Weights of a small image VQ-VAE.
Data: trained on drawn human figures in many poses, 195000 training examples, 8.4 epochs.
Rows from block 9 of the encoder of a small image VQ-VAE, named by matrix and row number. Rows with one number belong to one neuron. Each number is 128 + 32 x the weight over its row's rms, rounded and kept within 0 to 255. All counts start at 0. Numbers have three digits each.
After each neuron's rows are labels from the 100 images, of 14976, where the neuron reaches its highest value: "responds to" is what is common among them. Only what is clearly more common there than usual is listed. The data: drawn human figures in many poses.
# fc1: MLP up (encoder.blocks.9.mlp.fc1.weight, 1280x320), inputs 160-239
# fc2: MLP down (encoder.blocks.9.mlp.fc2.weight, 320x1280, transposed), outputs 160-239

fc1.302:117104112155092158106083137142157068083129083175130119131068127129111125171121094134135067113132108186112112103136155202128164104199144155154157053109168164145128144145043114126106126146118062044077107141190158157062115107100150136160122184
fc2.302:139156104147137105189137102153096118204131176088087138123157128147160129107083155139120164135132124069171111098147120131119128122090103123100114161124080140098122090124141144117139170126109164190185163155143130134165127150139121118078126121
responds to: pink top

fc1.675:127162186110130124204097083152100099085101105120173131117084079152148138137115127124157171082131084155168106156205084147151150128125115126093131157090164097123129112137161118105108102120091114128103123142150055054164069150148185137109141144
fc2.675:097107122110114146114167146109166079147137093078083150108115182099157085159118113100035112106128149163089123136192126196168150123122137133109122173109136188116109156067166110129137136147137101138119143148124195130094121117095120126114083059
responds to: red trousers

fc1.126:117131145109129129129148131096136127129137133099113088111109169100117126209150091148090116153145077163087073136101100155175128105135143146132164105117157089105144123149204109135111118106067051062124125101118083130079115103106141206199110129
fc2.126:132138132115117125135110130157113132080139080183140136116105126157097145153111114121149120141119158107139105147133140069107092134131154142124124124124154159155115117127140111133140124172153095104115109132174119105153119176139149125147144126
responds to: orange trousers; orange top

fc1.677:207135139161090155128101143118120058107117071151199104070079148120090103175157037147071119114102113136128109122119089102152138114132111132138088123065119110153113138172115139125126138117168090114146131080152136082103088110135109138159125111
fc2.677:111157116135118094216070078127120143078118131121091077171148066137148111110112115184156143072121074107148108113188135145118162118073150120069115107100186197083119127160097136171151099097073130094166136123105108117168115101139146162113111178
responds to: red trousers; red top

fc1.477:099145227165081146096100124107151160090117066164143136094079109086106095184102046106117108140090113140112092153097103186136103075240122121162160075177198072144120119126209122095108125109159104095073113102135109125073109153096117146132151121
fc2.477:151141114220105136172113152125137107116103106135134125094118072155142145114126122147109119130138142132193071044132102093134163103100105150122090173090131130161119135159112129124112120116137166133119108207151140160118114151107134107083166175
responds to: pink top

fc1.287:109119133118111121127144109105160105092140127103071111106118097171123107167145126167099124114151077160091137091069123146145104069077164163161161129131130214088111108151172149117138117115063100106160079118094122145082133078129169168118131124
fc2.287:058187159142165119125125103130120129134119084196186114122106125114129121128158110159211126098107125087152131169174139099079085167119162110113161046153162083103091135141104140156143194130133111101126148115175134094128091105165117119163120129
responds to: orange trousers; orange top

fc1.314:134139171194168135157068135109122106132070116161118108152131150109146175183152105152146106047132088166120047112166090063146146132099101135177122103124140219168142102154148149084088122135089103130104154145119095133089084125085176149112223143
fc2.314:107186125087115103132155072162143159108181141160173110176197142147119099081124125125136187185117113072119116176127160123128087131102193088057129130158143169094157127143164156172166160131151104178175143098147083070174178146175095142115097139
responds to: orange trousers

fc1.221:130148135153136119196108113119097143138113107147081094126108097087166120122144111141103155176118133115148142090090046144164113112155156110111119152089125172121170135149141149144130125187098132150141141166114120151158094132132109117168111137
fc2.221:125154155109126117045151106131158075042155071173173097163126160160141116117122129115144134068126137109063120170146153182131116142143159146167138108125176147134143140100132098136117149152160076085126109147138177098105173120150144100159114157
responds to: white top

fc1.238:146154163156116117180169092119134158114158152107175131087149124143085086106155081227163122143112110115139113126166175047129184118015125140061126109125166163142134176162085127111125110117150106106170128103108098109140106108142130144142147138
fc2.238:199084105071152111107145167145145117056108172120125138121118135168099159121108115141103147163149128137112113135106118109132100086080120160052125173091129215174130137140119096112106106136145125133169084136133153128139141151124132136126176097
responds to: green top

fc1.568:119088147130074156133169119137128180156151124159183203169131108162125092102107108154073140104187108148136068122151140147128104118041121125151125123152169144138086078114174167109170157117110162108101135136144113135099085105137175137044161194
fc2.568:148115121111142151144098166088084090151151120107141132126157146109141178128199195094142100096052133145150167128177157074132182154086141110083148132085121140147130149122098125176142098097162124145149126133099139127163165138146116105106127094
responds to: red top; red trousers

fc1.292:147144111113184096088125113133118038138113131118195058176085160149136149127127104178067155149168096153152109143072139130176172122082148110166174146158115137071138135135169165119143132112101100170166131121148151107145118122147212179155152127
fc2.292:186099042101118094109176132145153137097121142101165110124120078149155134112113110127065114255137133127112171120067127133111144145101068150112110119139110105159171178148122114141160120139114136139157127141146122132148148097119121115169162096
responds to: blue top

fc1.641:175144137129137136163122113097140107147096133151189100100140148094121095125146105175128130131110108110118140144116141113114164093086160171111121063099118165121121115185126129156064144114096104089131074076151077126101103111123131145129103117
fc2.641:121145174221091135169139102121103065187096116102103125137124131098140130150118139129134121096163123129167124078107107165158159135125115110127123169141107128138121126111107168119138118121108156185148163164125118144111088133108135123099134113
responds to: orange trousers

fc1.530:155118161160106133137105179087138146144115117146101104102088132098160145199119110050114105150160111165089000140160165117191124119119109134104128126157177177143168148136226111142125108159134117136102111147118171129112109116117121155163125232
fc2.530:128141125133134100161102114160082166111163047181116080178150157134094137107132127157170144077116098123155117134135136193137109159205217143129141117098169122137156154102134132171128183093096120102125120095134102111157112133151133121149060154
responds to: red trousers

fc1.516:126127166146124140112054121125140182125122114167116045113119160077162180107130123135173133141126101141110116140111121224142101106186136108145088131102124233149139159173090109097131113191122098136136077128169151128134164144107192148123117095
fc2.516:110129173161116106103166137136069053154118120085102076125084121100077162129166141125128133080187100118180100119095128130143141110085137143119139162139112190123144164198159151077121181101093129126160149162100130146122083133110121149127162098
responds to: blue top; blue trousers

fc1.290:145144148146134135141080152130125131134111098166182091145055153064085110204149086101096110125114105182124104159086093181167153107187139144181148101080131150121132125134123115092093118128155064065117131100186086099086101128117152120185168106
fc2.290:133138093162105124156108127131118072162121093100104148112177078124147102119125126145079113172110154118154129113134143148125114114117115128121105150123126139148123100166122126109146152142134116177114177152152122131127077083099107096090122147
responds to: red top; red trousers

fc1.553:087119187161146130127117086094141192099147140162059135112152117126140091151183107185096121155098116107131099137099085244115111082121132146166157112114134112111098122167255133112096132144066104133089143121127103143121136166110085200118136163
fc2.553:112169168089127097132157126148162105108144085094112153115093113134123124116104122169150164188147144110106127083101126101135125150089115099076083092127112137119185135101059129139181144134166103126219123116153195106150162120157104125162084174
responds to: white top

fc1.635:101111204140121094130115106133124131107132142121160115168134168149102129136152132051091138204134112141126118138044118225157085077243139128132108158084136092138123137205232115106118122172115112143139122087145118089154133071128095184149087091
fc2.635:093218183150134135131146089132103125139158070202121130138123151122081131121139097119161134000129124118178116167157119134112117099188187145153147072140178143125115154141170156115117185133131097113127135102161086112110118132149127133141121170
responds to: blue top

fc1.576:125148118131114115163119122147155118099166121147098059145117114151134130140179098196149163204108099118148159096061146190109135083181178140207129118000099129094139120187097143130096082137118101123129015138129084108137117181119176165119143174
fc2.576:160112141143124128137115145118102090119096122127107119077105107166111151154097095150137127130194121115138111102116130078129139086065075120090095164091108174156138157188115136103148120126120115137154114194116163149145113140109144153119179123
responds to: green top; yellow trousers

fc1.331:111122139151089127184052123145153144078156054190099054158093133096163117166145091128121120124090077125117098131143124212137130120207142143133144087070166147129117108172114119140142106145109076067117125106134125126107109117120179201159060170
fc2.331:210120134124163102140121139164070137110152163110117115135100152146128178124096138103116172127204129117144106167065131149143065090090125155076142136111124209124162137132186143114140127127109102127216139134141115112178138158150117145116184083
responds to: red trousers; red top

fc1.757:132154136183135136161141104121126109085100096172095118122084139108150147192160091118089081112101107122142050132114074120152146093152146116188183093072142157106095115128163125139101103200116108080104121142136082125125115126082135179156158150
fc2.757:144179145058144137118126106110133107081137123094114108088165137178142115115125121168071151170094086102138112131172118086132115093019106135078102107097138180126141129151075124142121154087134091150161115131074175120166173154133105143090129121
responds to: pink top

fc1.131:133127127145098122152100095075081149093125139106128078117094036117114135121166128166117139152171116107193071125106170170123145123118137144114117194089113196148134130170167108096137131191104112119188131149153179125117115162104122127151105146
fc2.131:146139100105124148104127113181153138103150128112197135152147123146113152073107132132120182065123125124114230132222101187108072146131118118174169064148134108108085082123042112146129160086129141134137130072150062085113094129209149138127174114
responds to: white top

fc1.699:134109150171143113146126127119121136096145069181155063124096205118083137139163091104112116118122108160098096147103139175139126128171147152152134115028116135118156148205143103131109132109129092029115103077155064129097106113140157153141104120
fc2.699:055158112147097127101180119133100124208116125120078135119194082094144092136106158114113114188121141099144124150149138156140134161138132149122134134220124095119115081125163155099122158147116138177103193127152153130114104132106124098128067119
responds to: red trousers

fc1.285:090126139138073112149074083128167193080131106154101062148089097067156143133128122189139098098115089131114109135162088215103121132170153145109142090056189199123126101153096129143147104156082104060072122116130125132122124069103228227157118133
fc2.285:150075104102157112125127128142120173153150217105130083169123164102178165115121161121147168165151130110099114114055150141135103169101133076099150143156105153078143134121151159141177123134106103152209134137128128104146164144159128137122166113
responds to: white top

fc1.400:173155143130166114118156101126141086103132130116089118128136120131129148177129084169111119180163097143072090146062089128136098102114144146118131106099156130122133113148215134162139126120101074026162057111103104116130095063128154192159097133
fc2.400:086191156169119127183068092148135168134142064203151113135161095126169118140129100137186119109084145119131110129221129118075104140146170110101134038113213057120109108121120147147146122157124088099112110135174103091135118093146151137134126184
responds to: orange trousers

fc1.224:080200144113157144159150082104133162165117153131147140085160142151099126123117082176116136101120123129127133152100138047124110126080128127094122057165175126112123152192187110128104129113114127080084121092136006109133099102132092130117115147
fc2.224:105108127086130122101156186096115055094079144092086149100123095149113128150105152137153105131127169123123113086112083154115109143117113161112115183105094191154145105113123117123148132130126148167132097180121204160106144169082129130142146151
responds to: green top

fc1.54:119156189079166138083185111143199181099131138134179143151154191160114130127130072153098125070133131143079106163109137104111091109128166127118136110142167064126110112151181119135107114180111084146065130092116061119113124134120141183122149114
fc2.54:074184130144148119081114139136135154156105130178098127136133080085147151125151109147192148097130115162120104130107101161097104184090126129077141094130133088074110119081118172205138114107116114134136080154125148092143138076172175139126072151
responds to: pink top

fc1.340:156140150121104125117153128101143070106092122109065114109117086157106119175148107070135089119179089173128059104166130113141169098063113156121160130142137135190119139180141119146106149142087100097060119158091132117103071162108145150147120185
fc2.340:107167157166146139106111092133139148159139072141137134104084148113133159110078123126197169051162127121136174173100112150101091150156106116135139104112135145104164115077100183136144145130151116084177095146150131111153087111154142124121157119
responds to: orange trousers; orange top

fc1.561:157166194098157104109141133104127108067151160163196160103206215141083110116132106147143136118151091127095163149131139063118092108123112139076131094193155133112096098151151102109134186151152111120103149081181115132138149169099142124097163120
fc2.561:044124146099105155094109144094129150133097112163074130108124064104190144128106167136129133106108140172109118097224115138125152154060081153106137141144159120128122137074082136142116115088158126155097077185110146149124148108133134139095114145
responds to: pink top

fc1.509:091104154136108109094128144118147129076144097151176157060149135094122156127122026084125151159119138159154130142066114114099084120101141118146125073188140095140054098170155081091150129176099070037097130087203134116115113136110147162173140137
fc2.509:063148093214154103093118202110110102147102087142102110136102087137119160146134122131167129132122145160165117125144114166135112112123092105167148134128100171158052134184104132143130111129070169170101074189134159142132097055107129081095163090
responds to: blue top

fc1.521:122100133053158091121151131121175168127122081143044145124174163168135149160141103205096111120134142140128141099123163023109130092116138157072116090139152154147195098126155118117075134132162135121127120107202153107067146156080104135070106143
fc2.521:127125198086150139100097090111077074127137138169137110138120041089172118134157162088132134193095113152176147098158113140145144168152086104081160126136106089106148139097083124127174094097153129186120168108126089145100107162136123138131103170
responds to: pink top

fc1.157:124121157129095116100139150054135155094104183165148139121121111111134116139106173111118097166107114121103131137163100150128080166089211119125116144117163090088145060099133058124138217141166156093129073095155149121147085121101159078099136168
fc2.157:110108076102134179111100206128148148119128146177184192095153139125128054155106132112134131148133107144168129107143135093180120094119119136162144139168073097125171130147119140116089138040159152145146067071147115134113136158217117144142141124
responds to: red trousers; red top